config.yaml
arch: "pvt"
model: "multi-label image tagger"
dataset: "simulated stained blood smears"
train_examples: 97500
image_size: 64
grayscale: true
crop_scale_min: 1
horizontal_flip: true
translate: 0.12
norm: "layernorm"
norm_position: "pre"
activation: "gelu"
mlp_ratio: 4
head_dim: 32
fused_qkv: false
qk_norm: true
layer_scale_init: 0.01
parallel_block: false
inner_norm: false
drop_path: 0.1
patch_size: [4, 4]
conv_stem: false
depths: [5, 5, 5]
widths: [64, 128, 256]
num_labels: 16
init: "xavier_uniform"
residual_init: "scaled_by_depth"
optimizer: "adamw"
lr: 0.0011
beta1: 0.9
beta2: 0.999
eps: 1e-06
grad_clip: 1.0
cautious_weight_decay: true
steps: 6800
batch_size: 512
epochs: 35.7
lr_schedule: "wsd"
decay_fraction: 0.2
final_lr_fraction: 0
warmup_steps: 200
weight_decay: 0.3
Rows from block 12 of a small multi-label image tagger, named by matrix and row number. Rows with one number belong to one neuron. Each number is 128 + 32 x the weight over its row's rms, rounded and kept within 0 to 255. All counts start at 0. Numbers have three digits each.
After each neuron's rows are labels from the 100 images, of 14848, where the neuron reaches its highest value: "peak on" is the class under the peak; "top examples" is what is common among them. Only what is clearly more common there than usual is listed. The data: simulated stained blood smears. In brackets: how many of the 100, against the usual share in percent.
# fc1: MLP up (model.blocks.12.mlp.fc1.weight, 1024x256), inputs 0-63
# fc2: MLP down (model.blocks.12.mlp.fc2.weight, 256x1024, transposed), outputs 0-63

fc1.211:084158176137007081132071109135080132148133120123106107107176088137152137126140127112158151137158120088117143125159141133134147060118114121174200070154123111133086168083108114167133123127094147
fc2.211:130148103099177141129130132111128149163129147122103123212080145149174121128089163229114119126129072124135094091114128140153155148148113101112102121157156110152129122074173175133126109120131065
peak on: small cell (93 vs 25)
top examples: discs (100 vs 14.7); crowded (92 vs 40.2); no large cell (86 vs 14.4)

fc1.96:112141168155178154129095156132093085153075095067081185153176104142166149095082177159121175063113144113082122074084133136186161126160114077162118131112122145141145095158081068083127122170098166
fc2.96:165118128159141110143128118087139116159100138159103121147126128120149171143084159097133132132136162119062116164124149155117255146133080113120090128252203139076140119096167100159117152167115194
peak on: nucleus (37 vs 2.8); large cell (29 vs 9.2)
top examples: discs (100 vs 14.7); crowded (99 vs 40.2); platelets (91 vs 50.1)

fc1.236:139092170100090086146137106046138159127094139128102131157171148156186123100104190102100094126125140135099197180181102091116113075098134172186106067137122172157141122099155096130133097113127182
fc2.236:078126129103124121142123160131127117255078121104142157097117139124163048105136138113066069117133155114110175141138133117130162120160141182127126108232103156072130115116134046163132109107125140
peak on: small cell (59 vs 25)
top examples: no large cell (100 vs 14.4); platelets (96 vs 50.1); discs (61 vs 14.7)

fc1.507:155144171161095174110135122181084079167113136151122094111100107182157120089160050128098126098088101141143102125120161149086152080140133084166098093111156158115119112114111146132111099149110081
fc2.507:140151149119118171112164163158151141234083133150141162131091177136141098120158129126118211105131059095068186095107115114074184154184151129146169114189126125144149124119170120161117135103131174
peak on: large cell (25 vs 9.2)
top examples: two lobes with orange grains (69 vs 14.1); teardrops (40 vs 14.2); target cells (40 vs 14.6)

fc1.212:093103166105138161127123165146091141111073127063158107076174128139167068139097113159111163156143089153144112128094187100140057080111158098123158155171091129138099115115140124138150160086117159
fc2.212:119128147108114132131138151169136146183106122115195174107155145123143045109154128142126163120109121152141157086131130092119062138131181067160206113071092171179110111130083140102157122110110138
peak on: nucleus (65 vs 2.8); large cell (33 vs 9.2)
top examples: kidney-shaped nucleus (85 vs 14.4); crescents (42 vs 13.9); small spheres (38 vs 13.9)

fc1.640:100094162063123184145144075107131119140136155144096160170118088101182104125109163147129115165103112172112185111156115115104154142065147184104174136168108144087131167116152054217159139138170123
fc2.640:068100155098132107139154172132124116248064121086163171112149136105177038071119149071079068128123163141033168149140118124108179094130159119132137127194109139095127142123110012175121103126133135
peak on: small cell (74 vs 25)
top examples: no large cell (100 vs 14.4); spiky cells (100 vs 14.4)

fc1.191:113130142190166134123129152178084161061158054136091092099048156136107109133099076157088132072077090087163131132125148160097167099178103094162071157086139139140194143126150123108074109168131086
fc2.191:159150099136129129130099078131135135027192134193107099159127103134093179167097107154149128127132129145192077112127129099182077146155090075122092139075150104148124134130122230102174131125118090
peak on: small cell (64 vs 25)
top examples: platelets (100 vs 50.1); discs (74 vs 14.7); dark grains (70 vs 14)

fc1.33:129174138177085177094088133104082130079128166123086105107092107099173130097166124130111136135131151131085122162155130134191081078121078139113135085158116125180099136098177172125096159183145148
fc2.33:102150153118148100133190165146149141193125137050179149111158130094117146126099126065106131104105140164083207141163107136076145127140161117131131132083138112115139159157128094060149179101129228
peak on: large cell (38 vs 9.2)
top examples: teardrops (79 vs 14.2)

fc1.624:139116144187158135119153116125140137080135054162143118110018184120111138128099095144124092091099127074137095087114165151131135125200102129163070172096126123136177153167174155081116121115112115
fc2.624:134136112150119157122138129142128151049186119178124093172111129130097182162048095152143118127133143136157059121132125094166114153149082108090065129120169106147131129134119229124167149155124088
peak on: small cell (63 vs 25)
top examples: platelets (100 vs 50.1); discs (71 vs 14.7); dark grains (34 vs 14)

fc1.321:162131144173127091151158147102165152153124074097159176129105070139182171145108142173130144113101089126137076081152161160140170102153090165131081176096120134183098116153136105122107122186165125
fc2.321:081140133155104160146149183083130129247119106166150134140125118118142107140131109145121101129120123136065142157128132078145149156080168200132142063125109148141117122118098013205094147148110191
peak on: small cell (54 vs 25)
top examples: no large cell (86 vs 14.4); discs (71 vs 14.7)

fc1.75:164121169145103096151107162184126125168160205099130120132122062118137160149079124126173135094157178154127185160140143098146161164109080105109127125184092151114087148121161103109191113095150167
fc2.75:123121123097114154121074119155138119161087130177085141109154078164103158140063161215134120155130166160201122119119124104120067148129155140112115109159072126124115138145138150177190100095120067
peak on: small cell (63 vs 25)
top examples: platelets (100 vs 50.1); two lobes with orange grains (43 vs 14.1); dark grains (41 vs 14); small cells: discs (40 vs 14.7)

fc1.499:088127098116128077109088141095169091117120100144136152090179096129076173134171177127151162143117092167125093148184114077147138108136098143092161107172168104163139144124135091151114178069134120
fc2.499:043134112132136148141122178124142128143118134147156120130059123145099059120102103151104119105120104150127136100148140108137089104139125152105100170047033138157126134163135175172078090100138083
peak on: small cell (84 vs 25)
top examples: no large cell (77 vs 14.4); spiky cells (69 vs 14.4)

fc1.136:153132109131111125176159095097165142069104108122104164140136092176117095170139093118179143120140104073181148142141088151154105101183092127139090138090154089071165103140091095089074087142157111
fc2.136:170122102132127089115079058134142131076167156157117098089110170128111179136145125176111182127108094103235119121130144141176066131193094107122101130076116121114122138176162207067149144087113109
peak on: nucleus (27 vs 2.8)
top examples: teardrops (92 vs 14.2); kidney-shaped nucleus (70 vs 14.4)

fc1.599:114093146172169101105175102144164082048131048156132143073118117118102124127125081118117136080078132097127125065153159110080142120203101128185130182120164106132126139179151177110077115115059142
fc2.599:114119126135099154118066122140123133082171122170101097133123102134102178134043103174133105129134122179229121132121138112176048132135120171077051129129088133132121132177098224147159113123132046
peak on: small cell (56 vs 25); large cell (29 vs 9.2)
top examples: platelets (99 vs 50.1); target cells (65 vs 14.6); dark grains (47 vs 14); large cell: round nucleus (38 vs 14.9)

fc1.352:171155143107208148145158118100152118137103160115086115110111192154080117107100156144128087190105117123127173122122140115107089147158164126171104118105115162127122094143148151161162089100149092
fc2.352:081118120119138153122194192105123131215089109106127179155109137122165086114069143120090083131124172147079104139130126115108225127122114153101094124232136132095121135077131061180112071151132123
peak on: small cell (84 vs 25)
top examples: no large cell (100 vs 14.4); discs (98 vs 14.7); platelets (85 vs 50.1)

fc1.524:154112182073095128153103131178138069091187112117141106149142170092105146137079138090144081111100118124106163172124154177179148135125152123128075179175151078139089091086069081131085100142139168
fc2.524:061145100187080218092107081134135144157119165090082144107113173156085105151130175088095093148099092118081157092139109134072080102114226149162123084110072099123162138155100111179109089126129125
peak on: small cell (56 vs 25)
top examples: platelets (96 vs 50.1); two lobes with orange grains (63 vs 14.1); target cells (48 vs 14.6)

fc1.299:150099153158115092090090092149155150103113160138164142180092149182130076085163093101073163145170129113105106134138086078096089104077121166143071116178162115151117135071087075085094099162073103
fc2.299:154123080145168149109106106139131131051093139091147111151163143193126093155153148092094131071108093140160153134158170092145090079196167098082145146134154165094119142063136086091124096164168101
peak on: small cell (52 vs 25)
top examples: platelets (87 vs 50.1); round nucleus (73 vs 14.9); spiky cells (71 vs 14.4); crowded (71 vs 40.2)

fc1.600:159101142103143110154091136139120107141128169061115176149210079125173149147168213133108159157143152183065158178089101094162105075069176084136165085149117156138135096095144058171120092104160104
fc2.600:148110117159122135125110118104122130014190119163077070168122105140074247155097098130163108136124096119147076149119130126162130127103099162090055134121192109144136119124147193124122141168113103
peak on: large cell (32 vs 9.2)
top examples: platelets (100 vs 50.1); target cells (75 vs 14.6)

fc1.202:089099108160116163104140105115102170169131170124084126146112172093096169148161173149173127083155116163122133109133087178166134078087118166112168089100097115132170089174153168147089149078130135
fc2.202:066168170082112105086131106119118128087137105164168155152139090131145112081099078118140110088146069124151103137107113168079063105072101055130118115103101081144116080109088150133131143158170121
peak on: small cell (73 vs 25)
top examples: discs (81 vs 14.7)

fc1.765:141118177137099127152073152105093107102105146201180168154093118126107095113171082182133120157148116088098127101130152084120171182099155098122171073154112166155127164072083139161151120099151186
fc2.765:090184125134077133131077136139108107147157149104157136122096149125103066133110105214147144103118136152220135084112107119139003130152142121131121140074039161113136134155104141104160099085137069
peak on: small cell (72 vs 25)
top examples: kidney-shaped nucleus (71 vs 14.4); target cells (68 vs 14.6)

fc1.456:145157092104134155103091104138127154184136186132164140171201059169122103120181167095188160137192118124080168132123116153150185088137161129157187161145090103128169156089074142121119075166167187
fc2.456:106116117161098169134154155090137129094152123142128126179097071124118176163023097194128130146108135130144075116128117111134088149114092184099076108148156135143113136131121143153121069160139048
peak on: large cell (58 vs 9.2)
top examples: platelets (100 vs 50.1); two lobes with orange grains (61 vs 14.1); target cells (49 vs 14.6); small cells: discs (48 vs 14.7)

fc1.275:175148146125119173177147119095088145175104125134122093161122072142155090100086142126178106160166109169092148095143111087123162153090152097076143137141087092085106080131091146152139078108155098
fc2.275:147113104129169105107129135099150143176104146106171130116140154108127067121145105071112106118130118107084137173160138112103227095111108061167197147165123140086108095080093017085093087104139195
peak on: large cell (53 vs 9.2)
top examples: crowded (93 vs 40.2); spiky cells (87 vs 14.4); band-shaped nucleus (52 vs 14.3); large cell: no large cell (34 vs 14.4)

fc1.645:142135092087103137110082082129134157122069219073118182112141141105158088085168186145091149122178156183136179182108135125104087132092136095099125089165162166113125173115083114213141111121168095
fc2.645:157120101155133128125102096115125121000186128149078080140119132144083219163115099140159107133128113129183065135122126146150128125136092130102060160113177119117127113156146212115123114145126093
peak on: small cell (56 vs 25)
top examples: platelets (100 vs 50.1); discs (54 vs 14.7); dark grains (38 vs 14); small cells: target cells (33 vs 14.6)

fc1.307:108165118080122136160070125085098166113099158119098124121141176192114110085137112118113106149167089123161170131128114141108152185139084094119093172109166169047111075137146188058118152096094119
fc2.307:153107118136102148129099080084142142138160143152115111107141121143150170137130093006116131131117061154135165153134124127176127151081131228127093070125072132129131138083165156147094149142137229
peak on: nucleus (37 vs 2.8); large cell (37 vs 9.2)
top examples: kidney-shaped nucleus (55 vs 14.4); teardrops (45 vs 14.2)

fc1.316:145189117079119096099092181177130098165108085129161147187156161117130146082113080084147176184152144128149158150160142155093120175107164143155157137149085140108119162119108116176181177173124173
fc2.316:104128132115175099141092097156114136069166146150163115150148134120099079135107121159125104100130145138178127111161132094160040115189113056126060121074078134091141124169082170071150131097130037
peak on: small cell (92 vs 25)
top examples: target cells (51 vs 14.6); discs (48 vs 14.7); dark grains (44 vs 14)

fc1.441:139190164070097107103080167149168102093088167124130185149143071135104139142108087157187182181144109125070138188123148118119160099164134100183099097088123096095128123110121157176116119126187089
fc2.441:171131130154093151102136111114135153027119103160088099099107140133097171144125103159147114086147110123174072127159133164178068135118128180100123137106159183144130157113167140115046117140131082
peak on: small cell (53 vs 25)
top examples: platelets (100 vs 50.1); crowded (88 vs 40.2); two lobes with orange grains (37 vs 14.1)

fc1.710:176136131141142160163112099138129165111083114187144120149096138117107141072154084155133146184108085079126079124151115106095154093112081101128126153132083140144179164134137084157159081107122147
fc2.710:113170146112102154142156150128152154124138162059113122121087146152159125175172123154132168132144087059145161107137101180110088151120143205123159055127115117127124152127161041102158147092131121
peak on: nucleus (46 vs 2.8)
top examples: kidney-shaped nucleus (48 vs 14.4)

fc1.3:157122174116160150137110181118084085108165105181161113167144135123129116091098099083139085087076147121166096090070183125157102117121155147164165124132173124149145154180150102184094100102122179
fc2.3:123102127152155172100097148119125146127077111133088134078128124081137114164141165198136101113097123133113088076160113066108139111157166126160135193109156129116102139139083098152123127132125085
peak on: small cell (61 vs 25)
top examples: platelets (100 vs 50.1); crowded (96 vs 40.2); spiky cells (76 vs 14.4)

fc1.157:126139117057129077122090084125129136115138134141119193113144092102122088133113164213163140104146119149124135151102108152115058123102126110124157139121173112139109133196116146123123075115124068
fc2.157:081191147140160170124116111120125133176120149074107079131083211122129074103190114106126172124126142077118160087141126106149193147149136149130135153128060103122124141070128102182113115095124108
peak on: small cell (67 vs 25)
top examples: discs (58 vs 14.7); kidney-shaped nucleus (45 vs 14.4)

fc1.348:154146184123092124157154132107129088087082123183095134177110116104122116186161152177141095169174128092135168178130103093117126142153107107071156096129082104106188086116101161179082086178172141
fc2.348:106107115094115181109166161132155155215143089095121104118147098088111084155123138108163157182132162154101141124096138096103141130148124159118143149193128149192144123085130137142157147122098193
peak on: large cell (28 vs 9.2)
top examples: discs (46 vs 14.7); target cells (43 vs 14.6); lobed nucleus (37 vs 14)

fc1.140:100150092198103079093102112164069104073186085136166135090096101138108189083116066126133070089129109122167124076092143170091146124106122106113137126123124078123173138179148168078155088128095166
fc2.140:087106135105142136136141176131128124255091131090136166121119146115163047073108145068092080117126163138075159139123134099108216114137135139132106120198086143071131142104117057169129091125136135
peak on: small cell (67 vs 25)
top examples: no large cell (100 vs 14.4); platelets (97 vs 50.1); spiky cells (63 vs 14.4)

fc1.440:095176151133154203112101139067147083212095128120102127178129160128131121100192120099132146158132169098081120161116121094113205132096131136082124106139091131130139116100136106156133128108168188
fc2.440:109170117092106121125146147126130136167193126084162147174143181087123057114108132160146136124127153135130124131114128089147110167112126186061127132153114115147131111136072080154163166145126102
peak on: nucleus (68 vs 2.8)
top examples: kidney-shaped nucleus (91 vs 14.4); teardrops (38 vs 14.2); target cells (34 vs 14.6)

fc1.602:161136140140135141123149166135185132127132128171179076168120106077119153127121096111161159099152137169089090110139138076123122154140188113185200126134119171193115114156145132195143161176140109
fc2.602:062126126115149110122103139132122130077140118138127124131107123130101081119130142209148093114127178104117105100121132101100082101148129043137121135079146135115127122188086130098140098110129057
peak on: small cell (50 vs 25)
top examples: platelets (77 vs 50.1); target cells (57 vs 14.6)

fc1.551:127130171181126147132084123100134123098135144165156163145110162102144104163093109077083083103100105110125150125090146121093128154130126140102129116163109144123170091076128158143116157121093161
fc2.551:199077116148107088142100066123123142101053137194135174020172080109166164124051114109119114130120080130143144155174131146119127102087133128143198083117188145081133137145170129165065075115106123
peak on: large cell (28 vs 9.2)
top examples: discs (77 vs 14.7); two lobes with orange grains (45 vs 14.1)

fc1.160:097111150076092167121101101104049138134098107065121122184105109131138128156102203092105061090144113182121118123074151175146146093118126147128187153125180110163175115070076153135087132086140087
fc2.160:129118147119105167108102155115120133090149131149108101172077096155130213140093099138131069149103109105144059164093115111169129139111134255074065088143171104133133103144136157167109116176120120
peak on: large cell (55 vs 9.2)
top examples: platelets (100 vs 50.1); target cells (74 vs 14.6); lobed nucleus (44 vs 14)

fc1.739:137133100213158153103175165152126111064132079118101125080062147117074120177133041087127114122081133123124092080135147156113162116171108086145108168096143106131179131139182135121075119112107105
fc2.739:118144111133113142125116135158123136098205115196127097151162121122088125139055079146151087141132141159179084144106126063156095149144131153079093116129121132141129124161100200115145183146124128
peak on: nucleus (40 vs 2.8)
top examples: round nucleus (100 vs 14.9); discs (37 vs 14.7)

fc1.707:108143115086152164092157187125141172157184141182180086162100083102185130075129092097116141146134161106170133149177080098102096097153114117163149101098126122146145094094116156105127188099129185
fc2.707:170120110100166140131081114145109124087152155189120102098146127108098104124134144138097171115115142147182137093130115090165059138167150083152085118117052135139119111179114199102158148089121101
peak on: small cell (55 vs 25); large cell (33 vs 9.2)
top examples: kidney-shaped nucleus (51 vs 14.4); discs (40 vs 14.7)

fc1.565:134100089152080100134143146136122129066110098076132116141131091139122106154138150068127071055173166137115102088111147163138134083125113093100137155140203085086191184103092110078103100153123105
fc2.565:068118128124133134128203226120125130183108109082153154144126127123139109109087105055109083120130177156040125149122127130084220110104127134116120135173135128110131132093114045154093098176125147
peak on: small cell (71 vs 25)
top examples: no large cell (97 vs 14.4); platelets (89 vs 50.1); discs (57 vs 14.7)

fc1.475:133118127134165121099066180127192136165152107135119123126146158096060157118111146166100167111079137148126176121162178127134138186163179112201098129108123162199128090129109131196132085117169138
fc2.475:075133108119121162128171198103126120218111113070122145186072125130147093129105121072091075125121137155058122142123116108131204149101130166092118127193130135140133136056123067200118130145137173
peak on: small cell (51 vs 25); large cell (31 vs 9.2)
top examples: target cells (79 vs 14.6); no large cell (61 vs 14.4); band-shaped nucleus (37 vs 14.3)

fc1.95:077171128101110090163132175123109133191085148180128134088158169113099139103181096074131099190168135170166120121132124153078152188122163101136181113157090100165137175094148178116171173130164157
fc2.95:075119137118143135135129170115109123236093103081177170119155163127171043088149107067088082131132141093093165159120109144096195138117141205110135129168129154108111140120098073153097143119110222
peak on: small cell (55 vs 25)
top examples: discs (81 vs 14.7); band-shaped nucleus (58 vs 14.3)

fc1.254:113135126065140143143082114085122104168091174083142128117187077098150153118168210133110125146133142177113142180119106102172082120118162141112173088168136125128064125129092073217122143103162108
fc2.254:171121117160133143130106085129130137007192115178095071145133125133079200160104100133159147128136111109177060124118127122161114153128093117112085134102186127147130125146145242104156142153118106
peak on: small cell (50 vs 25)
top examples: platelets (100 vs 50.1); round nucleus (38 vs 14.9); dark grains (36 vs 14); small cells: discs (35 vs 14.7)

fc1.219:135085084112178096139164117148154107138162091105058149079069153116171074101159152181118092134118147109171099135166091163139133088176111175161130181098137108127153174143176062153129073075115065
fc2.219:109153103122107144146082143139118133146118125104136192102124143130101070110113113205094054121148140161141164102142126123145094104181137110105090116123076118116111142146075113165157089075112011
peak on: small cell (63 vs 25)
top examples: platelets (89 vs 50.1); no large cell (63 vs 14.4); discs (49 vs 14.7)

fc1.460:093104158174071149150126111165148179089095096094092155086177166083086165114074108081087065168114138105106148086130109085071095111109128151120161100101154113098168124124158171182072084162092089
fc2.460:136083132148149089117070126111130100062087139139149126095122151113123125099167149032087109138127108148163137140127116143135186143111109037168134167153126121077104127135114114087105111119143114
peak on: large cell (39 vs 9.2)
top examples: ovals (90 vs 14.3); band-shaped nucleus (75 vs 14.3)

fc1.411:183164152080150115148146179111152104123098091092124127128177105110096152181179124107100115090098104109124097166132075152088164183086104151106157114166114097185118134116109146171065100085105184
fc2.411:103141164154062089115169128093092106183129134179130081153106172153192159132098150095108161142138125104098079105110145165153159109095128127102086095191125124103145133036142102113129148150093099
peak on: nucleus (25 vs 2.8)
top examples: target cells (97 vs 14.6); crowded (69 vs 40.2); round nucleus (36 vs 14.9)

fc1.356:110134189111118158084091162133128074104121142179132143116100176186097136115145095111094106153083142131162148093186153115151136105135120138084096141153113163158162107146128083122152102091120159
fc2.356:037135136113139149119173159068140124169157168084118081197065190141147076099154139142103115130141136090075117078140128127113177142189113089137052162119101101158140123151101081161178122105138123
peak on: large cell (59 vs 9.2)
top examples: two lobes with orange grains (92 vs 14.1); crescents (38 vs 13.9)

fc1.665:086165163115142134101084139088090101104078139125127133080081178160069141134089134107085180171100121135116137131131084074098087112158147130169141148146145114079152160171103148141084129061101143
fc2.665:094091130136136167131084212078137116148207096180136091155112084138102131142067121065152105131121080136120155122130113110168146157069130255110087145171062156160142106130121147125081136128137185
peak on: small cell (61 vs 25)
top examples: platelets (89 vs 50.1); target cells (70 vs 14.6); no large cell (69 vs 14.4)

fc1.251:153121099174073117158115130204076153045138134164125139090115125081133128090076078172132119112145102109138084081116158119105107104170090134109125171120138117120179115159142184100123161143118082
fc2.251:100098144096146105124125168108135124254068129074157159103144157121160051071127143049073085116117159123086170142143132126106200113147158136139110122166077155098126132120123031164145117120134139
peak on: small cell (67 vs 25)
top examples: no large cell (100 vs 14.4); platelets (90 vs 50.1); spiky cells (82 vs 14.4)

fc1.19:109113162105111131127092154077159118136146146130152128169156104128192170090147206094101129175152168157149114177127104109146079126093110163090125117116113120100060144112089137151186141096150173
fc2.19:146149107146139131125112109163128142030192128201116096140152119127073145129087092158154139133126132125194081125121127099166079150141116093110101124078145117163134126155131243090169137127119097
peak on: small cell (79 vs 25)
top examples: discs (64 vs 14.7); dark grains (46 vs 14); round nucleus (43 vs 14.9)

fc1.338:081145127140149167079131082105117097116105161158125078090170164111147139172135131077134164130094094106073125155184181132183171121167166132148072158129113133172158148125111122158152142076143096
fc2.338:067143129140156162115120163127109122159140134114121109140066142122099087132162136081125132131139142057115126054119135072147167119194129084169109143056107156122144141134136145150141129133124133
peak on: small cell (57 vs 25)
top examples: platelets (94 vs 50.1); spiky cells (48 vs 14.4); round nucleus (39 vs 14.9); large cell: two lobes with orange grains (36 vs 14.1)

fc1.661:159124112164113095130083168141177135172173135159127174167190106121124127116090140160097110120115114117195099118147191122088146166172132101158061096138099131115191148146125082174134126113110096
fc2.661:081131109122140192117150180095126124178138086132105114175054189138108064102122140129151101120148112071141092138094109090135149183127128199088136166194166144120124114137110082161094110118135128
peak on: large cell (49 vs 9.2); nucleus (38 vs 2.8)
top examples: kidney-shaped nucleus (39 vs 14.4); discs (37 vs 14.7); crescents (35 vs 13.9)

fc1.296:119111166068153171141085136081128138137119200121101196142177157135115137103115173165127120183158132153090146136158136135147105097099121183174129072177083132152101106074103102230146127080163108
fc2.296:086119141109139113137145162120130114255093115074169150119159137119171038069121157054090091123129156156065184155127122112138180090118161131129140113165066157100125126124097041158122128110131167
peak on: small cell (59 vs 25)
top examples: no large cell (100 vs 14.4); spiky cells (59 vs 14.4)

fc1.391:107107128180122124071190123127108100075179123151159106077108121153054143138107084145100139060152141153172122129122155161080111160180150174151097151158140155104141148145116179065112165144109095
fc2.391:152121113166120118136094079121124131011158113170089090135127123132109173158113116176160149124133126107177096136120123142160075141102115166095091116098181115149119103160148205119114127144133082
peak on: small cell (51 vs 25)
top examples: platelets (100 vs 50.1); discs (84 vs 14.7); dark grains (40 vs 14)

fc1.195:132167102164135103177188161182158168106174080184100137146132123127129128118099126133166100083097099097121104166116107167106128153091115095119078157148099069133081086094163133130113144127153134
fc2.195:149103124103111130144140149221101167110204114153146154074159137110112079148061085166110092118094113145151150099110140148066211149127128089112084104092107127159122156116155155103114159086119126
peak on: small cell (69 vs 25)
top examples: spiky cells (66 vs 14.4)

fc1.220:174145168119151123137127128164179153123089118138096137113114153071103114117102104160090119169135097136190148131170142115129114174155150114116069112125084170175111104173119142189178126102136098
fc2.220:071134122132133138120187248094124146150142091079139127194077166122121100122094095100119103120133121116070101132126131121142192148130107205078108161159152140125121119086148089155090111174130116
peak on: large cell (71 vs 9.2)
top examples: target cells (79 vs 14.6); band-shaped nucleus (70 vs 14.3)

fc1.590:177108096166085170182131159133105111152185121097095169170133076182104098110102145121139100086180082072110152085101154161100102107170139169130141142087180181099116088185093103095178140152079112
fc2.590:126125102101108055114064058115134084038083112121159089092161164096125080113173152101120105101154160181118108113109137152108097148074138119135155158073140145171103146175074074096140108139158056
peak on: small cell (72 vs 25)
top examples: target cells (55 vs 14.6); kidney-shaped nucleus (39 vs 14.4)

fc1.367:102132114121163173115099138127173108111118088184091116058145165174063120103092092146122109085086090127102129106114131111088091154128133151156169114099118143140091097116155146170142120061150137
fc2.367:039120144134114156120150223073121120168167099140140118165125109130128104136078119116125080129128144158083135139128122111119177121098149218072099149169115125101132103137072027147083112145132167
peak on: small cell (81 vs 25)
top examples: no large cell (99 vs 14.4); target cells (38 vs 14.6)

fc1.368:191099075158168158132195115135116145073117089111144152160084181158098131120130129131121133073068112148174099114080099172131145149156080137075119208129197160116174122111198169086117123135188103
fc2.368:141161101102137118131143127111130145114134147124153093216080144140169142129097164228115133122129130129161077080120126173165086147149090080104087116103180086167127142100149160120152122117127058
peak on: small cell (86 vs 25)
top examples: discs (100 vs 14.7); crowded (79 vs 40.2)

fc1.246:167135139062110181167123105139090147149173124157128104160147071132152175078140147100097161174116083094178125179069102119128089121075078165169167145130144088120120086075119164133158156119177134
fc2.246:142113110156120167147117136148145154095110168142083101106115092154080218123081132166134129143099093174206115148105129082183065141119159152098100134120060138116152096174124177081147160079102085
peak on: large cell (38 vs 9.2)
top examples: platelets (100 vs 50.1); teardrops (56 vs 14.2); two lobes with orange grains (55 vs 14.1)

fc1.454:156122151198103139087125158165124167089158129157101150083079097083089084148110113151169074057120074087120103113161137118088149089126159118177106187076143139115155144156183143133135111103151115
fc2.454:129136122110131168127071113153138130142180143149107127153181102123095124132083110167151139138116158160213102111121110080156029146123148162105090097093072118158143119158078185117164143116142060
peak on: small cell (77 vs 25)
top examples: platelets (85 vs 50.1); discs (58 vs 14.7); round nucleus (51 vs 14.9); small cells: target cells (35 vs 14.6)